{"image_size": 48, "mlp_ratio": 2, "bias": "none", "drop_path": 0.05, "num_experts": 32, "moe_every": 2, "label_smoothing": 0.2, "shampoo_beta": 0.99, "batch_size": 128, "lr_schedule": "cosine", "adamw_weight_decay_other_params": 0.01}
Rows from block 11 of a small image classifier, named by matrix and row number. Rows with one number within an expert belong to one neuron, the router's apart. Each number is 500 + 50 x the weight over its row's rms, rounded and kept within 0 to 999. All counts start at 0. Numbers have three digits each.
Before each expert's rows are labels from the 100 images, of 14976, where the router gives the expert most weight on average: "top examples" is what is common among them. Only what is clearly more common there than usual is listed. The data: made-up ball-and-stick molecule models. In brackets: how many of the 100, against the usual share in percent.
# router: router (model.blocks.11.mlp.router.weight, 32x128, trained with AdamW), inputs 0-63
# up: expert up (model.blocks.11.mlp.up, 32x32x128), inputs 0-63
# down: expert down (model.blocks.11.mlp.down, 32x128x32, transposed), outputs 0-63

# expert 30
top examples: dark backdrop (95 vs 49.4); balls: nine (93 vs 9.8)
router.30:410486542420555480517532521515485539491505537552444638535458497434511452490463413521656477478441571486496509504414448420529511593544492597488427554525424462399531540490518447462412481496515439
up.0:484503521462527539525528464497478494567521547470547531583485520389495513447561467442574421543502531440467523529531558542532563460372588527418475581542555550472501462533467588544504445572525393
down.0:515394579484517490500448483490467476614523485491452458452592453544448569515512528472497596457607443493503558467403511473500479521470533496557581466471469484602414443545513382408490563423466568
up.1:466506532525510568591605464452522472497463597433544532533564539456450605579529487546492476553471501523404536519437545548516550485527523422513432454465543507501528485471455490506490453525539528
down.1:460445496551495408418506488530592523455618555383550466476539434522508524475494466425469503439448509627409458507539449420634431549515517472477513525514501496502470438424531473457464513507461460
up.2:491546383429547531541549438479499451493509398469582426509483413476475447416523578526573521578588486471492595447486577505525573533518596472472460588518556489428464375492496517521547475493498497
down.2:556562591479480467549471413480486461536522510487398416415539450592474555540551498594534533445514450512510504508514497531584479420473407591549593484479573490521469390538433534497460545460455504
up.3:483518443467548543554520499420572428591467514408575495448491456376518524525485632497583503624503569445482557505450442607576474464550556464540450544480550457479453424521426546471478523570578621
down.3:522513547399462568486399528546490441498603445492454442493547602527431491541556504491512553457524401469443530526554565546513464486426436482494566512543432607573458515507497513542549492436586504
up.4:469479463442529540576558479502393463595447534490537518496489448403506543534545484473514588462554533542484598539561474571557564467446533506589447549458611494557508532557446474505576494534511530
down.4:474513504540489457482452512485522520527514458486520492582474502402576549461564454456511438423497473543447451484534469529521527606526453474494444386468525574486519566535610436482504556457573446
up.5:481530452472551582506555522528440485558477533443529500440431515369497511540544557424522518578446440481496517558468526526480547494420570393466497575498513596508485557455493596450557443496567462
down.5:560477574376534497447450451456417439575485567562481456454558540547500555590499560513512577482622425550464561488486534481481444454522499523536465524473449482598498477492526442453424522432500592
up.6:455536471517474528541522440477416495582558507395584481444522497450479508429539477463512526486521523557462563591566552587586492488432538443574451524484605544542501470579536501549528443541495500
down.6:544429440576460505509556562511482486497506469513524474516489479451473409457393477484482505565486577580559355474550458410508572513513571584518491429437533443442497492496512468427464460562527508
up.7:506530485437519577546509437543401489597468495415517475485479469432455480520572542443550517440520504503568592541609554528605548462447517439549508482446599542561498463577476502508561481475511510
down.7:514534479669444466555488527521594545483520426511438505561503486476477510424561479442516489445532515525604457449533494415519569525528501462518610451530525543477432516517617473453608560511515466
up.8:503423399445527538556586555469429510506455488449546484482536458414404499606472547486529605478554503493503576476562442501554526403464590465596458525368562490576508505436460477511488419564457528
down.8:463497535447512506468551525512482523440628521510492523631398507458569516466493451479473509555474497491470464526468550567492508487503491465437446588513462573524599573437525438537505468440637490
up.9:565519538425521538523507477527418489523534570543538557574511497505509519493576449536604576474495480504557591544538550537606444465450512558471413440480589521452451488601440575481493481428469493
down.9:522519485559475485511575447580450568547447495425474532483404478503432452512521442445407469436440475519515439575451577478560513545502567446448558453446535455520541509522524438501521584455650505

# expert 12
top examples: balls: nine (89 vs 9.8); balls and sticks (68 vs 33.9)
router.12:454450497477579497463518513621452517503524490522526507524470455530524423488473445414513489461471589401499469535468517524563435626567485574493480514528358547476492539447460504505409451525497413
up.0:553564494519555501449459397491464516566569483462566437472489510445567418413491557515564469521473465488546529579551443518495438452485551493548496549479599499497460465433552511479516513505465473
down.0:469570548503504462458426413574526573554518580516486453513537332544588438423509477503552440466533465438513497476468478462496505482522476535565532498559506493511379461517619451498528577397517475
up.1:485514427536488599533583470432414475570508424551486464530651526449467489436482489623483490537523503491565491539455556449499499474576564490466523457454494479541459537586532616500561517512522577
down.1:506496481426535559527586474505441474508534550379524512485438508414471524497537514547495532538451517465362500546501567507538494470489475447436504535462489544508466501494396544540489524514651577
up.2:591556469418482488444471427520465468471539503520510532439481475482495586450439511588584589491544477522580587540545443529518447461546521565558332551532583556593448476447443464495518484541440491
down.2:425485489560478463476453523482519571572519552487499519501430476440532468432539467433525424529475559567518383531474412542482557539473463503427481501447505533490519530523556523409557615440532479
up.3:549509456511548568576550476526468477573519538472528477511518516483515433358570481581520565523490383513536515509508468517572469516447510557487540487447544520487447430552526579488581510476522449
down.3:524504592539504430438460503516530473491586539485424444499488416587469525547474477472534519493585419487498487462428414400509493568533536436449533516508461502539397486475566433439433470481468458
up.4:513411565489519470423393534548555548463447483543453584453524463582503505518428519433476448422549556455495533473543405424434513554497516417571562515477445495467509529502536432404422578492511467
down.4:462473436505545451523488572418439497621459472446564554502542479431484614498532559474493439537500552579444556513497475578578505470380501472588559530539537502493477531479512479428536493558482557
up.5:561500398387555489462511456499510524497561511400519460434410530424447543442504515566533559526474472577551499517555546490560507489581534492529543512477560505511476495526572528484556508484489479
down.5:521500473522498535555508482545446541435525382458469495530484407477451495461529438533422450422481522429554500500478586474517455471471442521447599437478451576454427526531592505552535549504480500
up.6:531445537498527535494577439364461514600609550439500415441490546530455469415546505546537559487508443503560557510509450543588464428427540487569559510448497528456433415565515561578596404475480503
down.6:511523459553559448482486510515584510439572467447471463544552423413500577377532525495562503547499470452515451467483378447524470510533472497474475495551536505512376500494518480449524593571496438
up.7:429544510431467442477475395513515544608505479498490541437473528478518609571542469530517549492549521559570553593497517478559443501420445553563530581427535581554517536600514529502552432569424501
down.7:420558483526504484538597494492491546446537502454465492596412517466460467461543461495453414525419541499485415558483533578473507527426457458466555492528430581453521536464473574595589417575588392
up.8:501488499467517513504548491440480515458471476520519515524499599456473562530485526571524545607486563610473495641393522548576460466504441537400459560529494418560523503463459474501501439507498434
down.8:509520563448492494502575458526421589571490558442448525550442481486390457545501525497468489555464433472500410612529557540458487499499528517461560553489475553498574535468405489591546427496586528
up.9:530496468407545528574548476531343494495473481520444507466497490519404496533442515491499576565494460452472520545485550481544604510534587558493517491461459528556509498655465523547460448506517561
down.9:559421454468508507457492599545431504526465465534585514440518500532543528462441506482455568550609435489561500503459483420467622564455560520560466487484510514443494604468424563457536493519452515

# expert 0
top examples: balls and sticks (68 vs 33.9); balls: eleven (54 vs 10.1); balls: ten (26 vs 9.8)
router.0:383502543595554522517528496548469618503539530548450630590425455575528438466476418408613439558511543531507503484537461529521501565530467576522471544553476560498538623471547515510459443461579489
up.0:507465482548499450517509574520610524450542442541515537510516557526466558394462483496451497540499544465588451484462466476557554510469402539478465413547528580517446539459496522492540460589417421
down.0:416476555470505578488550561438481433489572499500531500547530537465432604513541488493565492563422562475352515497535455626493460506412431473503473551517407561461503535514425593548524455531430504
up.1:435492477509390506489483510504533438442548463519526482484579522520533550520534404523508471507414550578427483429487560525478439590595414570484428400584495468491538456555491466487539539545420482
down.1:534549499524489496559492523484517449501536371472532533423525521500445600433559533518564514482456560359542537444504483600513463479458425477483481441547555524474463501547474601528619560520415448
up.2:520538536428513432419550438514411579475515485578507480510409472460519584540495465509507564490428464543504487606551541489530579499647543565485394521457558495563477537569509410451535429551537448
down.2:570388457458626606520449524469474509502463620545594498563530496484579564524458559544532581439561516447515519557510514511445536430608492504583455481425557467535468503519504485502486532486560530
up.3:569521466527550557453558375526423525558526558396589556497501436462464499538554492521535514479566435574527519542541511485530546500526528543451412500507577506525473421485474521420528492538536581
down.3:519456432546455453474535470510552480436502404545474583461467492568483518501515515522477461519427549422587527457520490438490491457558532547502408452494529462459398452577431589530570520495462512
up.4:453539441492478472431552579479506614424580532586485499561476453535555500445487476468440489444490493494543444458538497432526497503546477516476396570554445503370567641436556510491485404459448566
down.4:435451385504566504472532517459417552483438502462530533563439539401506415475499509491424471543494628461522533531522541510511575450469484421510476550552495482416528559475484569539555414630618556
up.5:603473533401491453513531459502456450497511511500557567510417608431456591512518515507550550536446418509534507621526564575572527502501504481484393504458496521538502510532408519542546421542552480
down.5:462478509487551601573512475448456434544489506426519493497526494463451532493566513556527468453427565528453553491503457552506449381546378477495568508425517501445513449543518467607523519522516488
up.6:457483515471503433445498438483520534541537509443448606533520580486536525500514452481535455434558498595465587544528502511602422561502477505519530399448529553540420466476552458465521561572519570
down.6:497515465548422442545536517563478563354538525530532515554430487525457403477434515456442477529555451517619450490502556361447559501482541470516507498595549542465464498468475492570458464533473488
up.7:474510525486434462439424598505603512401541503580436438486525385583566397486416472407467453487479497450475479418522455431437521567487515422496520533515431475482547549476559473458441547422504482
down.7:475484514486546546534565510409429433555458522474589481480523498473497550475546507458489516484534527613404542518466444530502508557496570471478501460402497472520572461540496482470494502479479547
up.8:523527440527529458419571493496464651483544498492496472514392429482471561529555502472440494548466489474449469604510511483502567388479544461476475595506469536521555541439507470538452387488533503
down.8:545551521458478518426483428496403473605446563501470475467499440475506431586470582479537512567520462461470523532572466478520479476469568487567458589500533487526463496491446487513442478498455581
up.9:416527532477520470498624518584497575577544515555518578609468374484456476416522491461498474419472542473405522597521500432450468501438512446512498553519479678476518550462520409484520507490527559
down.9:506527501419519521485487513533453519533488540520465531492465530461469483541491553519526521575488405490541490528486560475555545460414474442518588614563556544513500549471446619595509388526543493

# expert 1
top examples: small balls on sticks (85 vs 33.2); balls: nine (80 vs 9.8)
router.1:423504486530548491512464501489558578546538499543561522542430498582523399476495404480555535567472566417461508517530488483528489636518510552525520506483455612454517591518528537516502427450531450
up.0:586469513476534540452380427525488471470499469566496428453482493549490456486436554535535541529511409464544504472546391475565457495592550519471542540405518454482548519515475608515525485497422459
down.0:527423531464574530451468493457622508521443522526521470430625466514570522551488499504535549422561492524447581414563466445467479500500459524567492451457472456508462459469560424425434529430432525
up.1:483553509492395449487502465631496488462584464458449418459383448474460430497484571486455414511419474510506432475546485485538463463532548510437477483647515485505484494471503559575521538464506471
down.1:550456533450533532485535492562471585460577578485450471472460452492433449523500472449429387441428508471515402547455449484507528540461522400434550522421477507515494510522542474549526522489621490
up.2:456564523488460575562464534476471455546475476588511407481603603540531581478559469477545493539463501528475508457452447527481519494558416534490495403556518469487499504617471614528552472448512446
down.2:587486551506425484559534479537448441478474404495507585443521483515483491471504578448543557510466438380511503498491495526473437563410508488463454519565522559494518597555475546578529505502385485
up.3:445474473490432473439554513464469602457519464454521537577528475505483449500476506467459483447511539515433487477505553498471494526440545443458493504470458602448495656437531432485546496510558478
down.3:406522560462546484405533499486415596508551496460548504472388611530517568436533488485461442558513547475515529545439544575509470468488369494483439528568479465463456515454479562570452431652442472
up.4:537565441445447495421432445611482514460618491537530481565413513459478453522513452452617505505462428475570535517580461527570453577538505509413406541503489619487587472572512566551466478487514409
down.4:474485514488450450503525482532579573413589531431451523491483499522467499474458412450403492449444436504473426487452510446563516564513481478405524455516425561537522501509534438510461518480584415
up.5:612498505423406516524358491568455520487531578454448444485514475457569465579438519430562536520533431464512524491564528518487489498497550461527423531487632489514474549487518581514462507464526479
down.5:558502440480536516439468448460570425558440462523539497472545477484543589539561493595626571499517490543456553483395528545464449435468443531543506501442557514593491447562450508397435515436490557
up.6:484477478428468584463545459474517483493529594480520469557500574455453610603475439543519581584509513559487474529513563565534466418556548472473406510477519465575546528499441604487474473554442583
down.6:480441578532494443472484524483444568496573465462361505560467497523480506529477420469452416551449486465481485500546469334450560470455535560502529479558476470533513514486536518542463462471582560
up.7:567499524453494468455437498582480504498540539476573539459522617460435611510461544470591613475485444530513548503526446574544516499496463542475443536490611564550471457530442457474527467526490438
down.7:479473515441497426474509616566575517458555466469486506526461501440467550494460486433475457514503467550502441491452496505543588572500460401522472549518440566539584617449497472456528465511517425
up.8:517532512524501421389462456452459568581539492401525396385479550457497488487520524487464505480532541582561451607498442514525551541509422545521543426504454480543531455510553418422501554510597509
down.8:519561532418525413526525556518586507434404468569634587516455543487490478477536615484546528455473492572462552412477496560490505494544499504469443504580541481461546491533528468525543534614517540
up.9:554454530425491454438465519593445547553522600403489527513467616439404504594447520486547525434508453510560482557584526551503520526533505443477426561474572583520616547538478490462536482529550459
down.9:502436556469470514416552478586444474478516475529409551507482636502472486528486484505477499522447458550472513540384597535444530506541441514464498514524397502535569545545480474580486485541520491